{"model": "multi-label audio tagger", "dataset": "phrases spoken by 400 fixed synthetic voices", "train_examples": 39062, "time_shift_ms": 100, "n_mels": 80, "hop_length": 160, "input": "log_mel", "spec_augment": false, "win_length": 400, "arch": "tdnn", "norm": "groupnorm", "activation": "gelu", "weight_standardization": true, "depths": [9], "kernel_size": 5, "stem": "single", "widths": [128], "num_labels": 60, "init": "orthogonal", "optimizer": "adamw", "lr": 0.0023, "beta1": 0.95, "beta2": 0.999, "eps": 1e-08, "grad_clip": 1.0, "steps": 40000, "batch_size": 128, "epochs": 131.1, "lr_schedule": "cosine", "final_lr_fraction": 0, "warmup_steps": 4000, "weight_decay": 0.05}
Rows from block 2, named by matrix and row number. Each number is 128 + 32 x the weight over its row's rms, rounded and kept within 0 to 255. All counts start at 0. Numbers have three digits each. After the name is the row's rms in percent of the matrix's.
# conv: width-5 conv, dilation 2 (model.blocks.2.conv.weight, 128x128x5, standardized in use), inputs 78-90, a 5 kernel for each
conv.20 102:124119101124169100177159104153129107120115083079087088127077068106133183144125124135084137170132181192093130108126122083111104140151131115134165078138136157121112134114141110155148114178173134097
conv.21 100:098084121140158068103119163116140170107126122105111060074124106099110139181122179151155146099117131092092104124151087101184147116124125159124136102132130096114133083060134151166114110085114144143
conv.22 100:127149137155105162068103160147135116197093135119086102157134136157103115143136091084157161146144104086166073120175148151176176190151157123097110160137123150130109180203135062140114076123079137137
conv.23 098:121079077127159142165217162164096113132140129169094072131091080099149109116153127150151104096144108120131090057046133124164130125130135093104145149114112105133119150142124114095055204173135083126
conv.24 102:093126160145124150127114093028174133156168104173142134102064095140084145156134121162115170144106105102163028107148121189182101130159159142147155137119133150102088128106121148128069172157101129068
conv.25 104:134112117144127118137135084132147096109126137052094131123125129073119140157101159152077116097115170139067141103091063112200129105124087132135068097137109085100103087129142138116175153176124083170
conv.26 100:159110117130141104138152143152109184159131154098158117076099107122113135110142113050074175072115099108075108085130112130135115095141139067089124141104119159161103104090105136106127140129119110121
conv.27 093:087115112113113180153159159124079135172143117121074019119142147173179160155051097108116099058115131118093140123158153128012082126094085129125101129134169167110134127100113121117131140109135171117
conv.28 101:110105128093091138097093019010135075129164132146160156141084127131146130085052109157134119189141113110124106091107110139102140158160184110149115107154169148087112156121133105098083127128125110081
conv.29 097:120094136128065135111128147139145108051135105149094055113116146138131068139132080123161130106089109113090160124066095097102126146158086052110118100118074090143129110153149072099150150155149116076
conv.30 103:207159120149139167158108133065131135187121050098140152114149088099119129118071094155109103153080073155119154163052128095134111113121186156129130140163105097132167135117133169151168077125035104160
conv.31 097:134139079121114120133083149141171192143059151148167127138100126111146124129138079173170102098109190159137119125127104083090170161116117145156166107076072112112137155162165125116131178144126144191
conv.32 101:087091077088098079089092101066114118124118067109086118116122129088121175104122167099107126140134120073143158147121125116137097113113132150077102105074157126147132127122119116130115080146182159114
conv.33 095:170145149126094165105110121123160087081129178151125124136113132110193134139150116096156168102164156162155105122100124157119127139139139161136142115086136137099082070152151108074130079142153175155
conv.34 101:195142132079031098083147109121115134132117049173139130119110151098076084147129116112124047122189138186172058109139142125146165105173165112132149121140154123146114057153116119135197136143164158190
conv.35 100:108063098100112112142145093156124164130122106152163116171172099147158100083153145165116129161109132158119141050073101127173128083143167158100111142082161164161141102159081104104126163199112133161
conv.36 098:142098065136169156097137155129137126112087112147152130123174135116113127177144100154181126139116096137170147155174101089051121115128153102191161157098090126153190137163131114113182036047088142116
conv.37 102:139151133066071146105071072123094149122133083085126170094161128091103154117180119142140124164094093136124158119133093099096128148147136126114107107158114122127117112103152135122074111097113106154
conv.38 102:100162148126088108153115147169179184076053078045097153204136101163219126076089155135136172161140127134133113137112172136131107125125105132123149148143083120121117099123144156150166181133151111163
conv.39 101:201121105129128161175073087099143084159184145131173143086107129124108129141126148120101157130118170131160179114091102098141094108135115162141070110156114166120143200129113117145034142135149092066
conv.40 100:156150155155145114131136147076087088114138044227154134123206119154145151078056104120128116149157177142080163131055033000069099101133143126150110147122142100099096036144143134150146077132098156119
conv.41 103:113154113074129147104092075129119188135038159148077083180142152104119154168138123120096135150107095127198108094078097133134132059142107083108174139150111129147107137169089092102139115089168155110
conv.42 097:107096095102136138106103090117130061083096122092125102116175100129109084117104130134088117100065089147131103121117083124169130123127101115102105112103140105063038046092098142136117104140138120163
conv.43 099:125144115121131098116054078128155137134111167171098064130104115120137196119125143130089115098133115161179116118140160157074043076154172155122143095111107149179152129107129161167153088131123176067
conv.44 101:152100081085122139119093184180120147144143121192181128190196125184132113107098106146105119082140128118095083113132148174103158148087092103177181177124090150146122122160151114141077091098113107142
conv.45 102:133118147149139108121110103125107133159151134058088112180168129142148171146161114092098128105091097145178094110124143131098136129168151118142153100174025117121132141090092095107092104100093187151
conv.46 099:120133131134124113100110173136129142136155128110152169123148123156115144153136113170172119161157136161104121113150154047189102071072139128125161142093174155116144111139110086096095009137167143068
conv.47 100:138125105142158141140093159139108111159106141120121146173126148169148163089110156119180122169155144098101155120102099136143123165132146177101117139134098085085083125119070121132185203149107168128
conv.48 097:173126126116152133131122162136153153099104132145109075137164165166170149133093082084153170131122125147180117124119159133153102143153104144148098119141105103097130099088083098149161139153156162125
conv.49 101:128139123095140151075074150112146190198104145101118160159167122167139065097128133140105164112134089143158161102128154113082113105148170140101133165120133124129177149071134094116115118165128135177
conv.50 103:109138100113162114143060072121085083115136147154126111158134092109141158192118095106132150100107176096121104141143162153017067109099170070095173167145070099138105124094097100129117188181131119132
conv.51 100:118121166136104112149115155117115127119109135175132152160135139135112100108170123104096111148157104120100106098107130142085126096108125124125087129170104131188189181182154145170163165123129149137
conv.52 099:184141094113140115136120104118153063068130125169148153182098141128130157150167112073138187100101140083166145124130128120127168111079132108114078175197132148124122197103117141137098134121173145056
conv.53 101:103071129147121093120114149118060099104172195135082122095132111136075131104131155115119202111151150107086161150078108055116155139189087128110082045117162175092126140137150123102084154165150129145
conv.54 095:101132090086169138156141157148107119126142165144162130088067123111131138167102151129143126094104132157164088133084084127199130122147159167171131137172138140130146163167149163164158144121106115149
conv.55 100:075145149171146124117146126165176130107103121090155149128076168139145164136123118126181173099140161187101064060102140074124174127087103044081179155110069124108118086193108060060025101118148134126
conv.56 096:166168153064022082126186143173081155127131050126120147121115143189156135093125090152104091122065083135166123128107066115057112186204194133153115090021165128129106057113121122167120130096119148154
conv.57 097:117161147127115126149117117102137099076124140061127150088092124102129119124134164101071170086139169130070104103149126145144135138091075126116124158166134142139140166175090129151137097079112165159
conv.58 101:130129100087075048065058156143158122145084109149178147135131103094127099141130124097128175124135109139165157144105154123150090078121108107150124116161145135150124126187137105131123178141149057118
conv.59 095:141111088098166156119060061088169119112074093128085117123150162123118156153159153137134170120082148123111088079123129165132119122089106113138134130118173158123080097152120137142094180173178146101
conv.60 102:118145122065097098176146124093103176109123097096091140140103108089093136139135105171141145136132110075148087148138132094140151084055112142125117145133089113092082081092094149102093106152116143136
conv.61 100:114134137161141062102144130151179154155134143158154150067130094166199153158097129107158187119138169153109148069063000048104124127085130177110072102127053111147157174130136091071159111136105156119
conv.62 100:137155146139163130111139132057139068129203156124112114116125127171156116133162127150100066127150150149138074046060111065025079133149137217137140098093131144149106118089140143122105138122117081064
conv.63 099:081112179160158132143131108075107098158158134125103125139130108167156140132024156132071169146141133104174101129165124069182077061101141171146149147142107126095101045088093111184139110097102172131
conv.64 100:120138169161134139147071096129106102157112101147171060120196145160143127114106147128138149092116182162098200152112135138083106149117150164153113104099185161102000101099120115163158124101105143145
conv.65 098:122095112111113109120056135185097136176117139195110106098113093108142112145147117095100107110135143131125150134105104047059155181108110046091113169105065111127154141129122144119113087119115080158
conv.66 101:123079127183093141127135126073122121147099167149155130107153154072105139156117106109162152170156138145144092114110156230148105118086151149113148102127100091114131172107151124103109123139101099154
conv.67 099:142152127064080098076184167153084121120135141082092126141200103074131160096126167129144154130122154116131119148121113097226186132109048132107111117133152131139116130168111099130166103124149113094
conv.68 102:119111128151127118105138136166076123162149163108120082104115083125130113213149144109124163130104149148101129084029085102098079132092123153095092074123114109126098089135142136096022132125120113182
conv.69 099:123128071050019167129090148104119130113120150150146081081127104095132098052057083055055096102127194144134129132136133134245163124110091118086119114113134128123127124149122160174164158135145121144
conv.70 103:090101085115105102152118124119096104168133150108103177138171075152161134131073108067153143134118128101129161161141133135167124117128089076144108124148019074094116164087111131123160110124112107143
conv.71 102:155096126112103107062110175155148105143137166121067121152192123109126067175084084103150163193125080124115117071092059103180151148113059130132118124098122157110116105110116123141152155128099151136
conv.72 100:165123039105113142135006031086090129120139113083130160141142148108097132089156126128121097080119178103165163134140129131153126076055113062134165185147124135160149159126178150170125180129118172159
conv.73 097:099073095100143096182179000067176185153155137076074146112097149091184111153188122051141069152199091053091114121093124170080123093141154111133171122125143138155166130127152139103111101185135121070
conv.74 100:091114119124133120143183134151114146120156195096072111128100075080061084119117181152138163108140122158144125121139157131092034058164112086082166131086125144152148138104134161147141106153126139122
conv.75 100:155137127104055096173145153188116147105078071130150126071068175078067112124170153089134093045130129179133091172196139135090124132122144075086127138151117189094108162122128105122180088113022088153
conv.76 098:096067054071102137130155132117140143138100123129154159122097099122159130186135112153115067064067147154157156153085096079079135141140125090103094128107067070078136154126063130146176128082089163181
conv.77 102:107079111165098100098116103121147116145112104170094125104027159147119118112115146153126150111042118119089169106051076065080088044069116100145128131149077122106144167116110126135069135092119120108
conv.78 099:085120120111109100137161152138153151098044056130115101114147097134081093092135091142153159126126109122145065103144146174161162169164127099099101099115113133154156144103126083135194114177135159187
conv.79 100:160147145121121149139092110161106111138142105111109121049068189097042141125080125089118117112086146138099135150114086134154097108140132071130134107157099085134160137178130093141140114105127125133
conv.80 098:129132110120125089105119107077104117156168184181142120098166165194164155166123127109163164138140164133134163116134137079146151120070066139140099083094130138145132167176166119121124137089066133150
conv.81 102:150105106112139014089129144120161106060094171099114140139131162121121132116113178197138119119120144088134070087097135088149103067082143128115076019087182151124128104097161151141123110142136126146
conv.82 100:144164133128068164164077073066154164155133122111152154173130140107079082099165117082166105159130106098152160135154121105141116090155210162074081124095152123130149146141131074105120173155118110068
conv.83 101:143144117117099076090074064039032040105173134129170145088122152163135060069050140161152180149147138132116200101135099081135132120142164085090141095148156140102128125133162136165166091203126127103
conv.84 097:105106118105082133144110143120078083150117138114168104118155153116096080080147180136105081151136127152150159097144133154129120159135134133119151099142146123117157124123154113132162135101132122056
conv.85 101:128105126096072126105179142067121072135173184114097117151129103118152129125159108118159153153101165101111167099141114185127111117142127157090120107133140116110149122155100155144080171118107140134
conv.86 100:060095137139169042057100078110179102113136088178116119128058088088111088173121121087167154162136142093097147101136152109167129126152136061141110138169136117121141150166132104079099121142111080058
conv.87 101:199139130081060165104117079129152188131126131106156124129164137118141102076171117112101161128089120133159143185135142118135141139141099150095108120186135127108140099131105088126139159146090115127
conv.88 100:141129108102117162144120065126070111148172162113116126165162158120140104130149127087143188140128136136165096186132144124086104115120116192167173150133086116126102116125142115117132169119099128180
conv.89 101:106086125082109152133145108089110130084070151106123113084133127112093111142101112155115140142104152167126149143143104093120145143101120113113129160187134139087067051133114151135183148146191140116
conv.90 100:142156093094077115116104118141142126170069157106130130125156205130106126131150110129125119130060076177172145086090126094184089110132111141147131114112200122119142115177147115093178116113117136101
conv.91 102:106127126141156157151118158127150087103134156177132140134066119062135141167160160118111090078080105101151081083088120119134151141124080071106122097126098096129140165139118115135107116133125176142
conv.92 101:124090135157124149138085142100148169135113146082098151124141156116113067018160140155163095149124119137105077153140185169097081134173165130120176170110092085103143173115102143178207108108149127126
conv.93 098:090130119136157107115113153101178137100122117164183159126156134156119103137091112174136181127148102132130092147118110128148113063111126064148166118160100091122188154171116099160166073058146152105
conv.94 101:111171154134124143145109121162098091132148115068088141096102075084092103142120086151171124153150119149119106139064054128117112146128075162131161144145110165119131160120119130128152092066106160131
conv.95 095:040028087096112108114100195195171110124135150106083121127124127110140182166162063100109163160183160096133136140140105110105091082085117111068111112108138161141103106146152138144154103125099116092
conv.96 100:183173172132086149152144143134167122132056040146131101108116112123128159042153122181097110097094128130111104090116176162093141194174124098172130154142168139164145125121147128134145150148142100095
conv.97 098:188134121095082122127181135103115115164105106099170124128127132187137106113199140149101132060032134170144068116148123133049171149114112107152156116116129131124050070058061144125139130108115144160
conv.98 103:139148131144093135099146111171080132085104099106091085153134116115163134124085116143130133095105079112142135137108177144145152135129112145108165145164106112093099172152124050137179125111122128157
conv.99 100:091127153163184141086095135150103118163165128152168145104079086066063146174229145147176115144136137143109123113135128113164166126110103164127103136138179160141154123076133170150073144178187140075
conv.100 101:155153118090061122123126115110078089152128100103143167137122111103021127157090104154110069088134161175094098184168133119175186160106099176171140115142109086095106152074149167114156057088137149154
conv.101 098:131137158138116128142128148143157155158155132118123117125152163137167166187124097070069145115121091068126172135135135137113110123123122039074104090131131127130127148126112092085131156170117161155
conv.102 099:116126132110113111101139141158094123111129087172133126082153136125170120131106119141117135081142102120094086068138115127129141113135140135171180128077183135160158142128125130160133127150171166064
conv.103 100:084138162181164121111118130111123133169094112139066178147126159167122136070108151114095097200161172153152165109096127167167152162156143148149168177113130096155144132153138118116125175040098137164
conv.104 101:122145143164158136094107106134081109124142120150121146122098106115164163158021159149133122153142172104092130111121130116126141151156161169154148128129123103144147133063118081092129148174147108050
conv.105 094:136097086109124147139145167083086113131072079146167132166133118133134092079177139076120131094129126077095103090111131135113159159097104171127130115159090086131155141135111110094098078153117089127
conv.106 101:134106135133137121148096168147187147106119134143129155200138130131174116140156106146143163144155184137149149140157139145101105136136134146154169122104076074086126162146142107113101128145117144162
conv.107 095:150120125134093171119087096082107164138125077129146138106085119099117149160166111121097093109121114104088170173156071136173134113107097130128136133146147095088115141109132187158138097133136109099
conv.108 104:199086097080137116093102140126209154138109146182122126124060122103099171165111135093106153107179146101120140064121143120125057181127124103141144170114154148162120130171116140121103148100046075155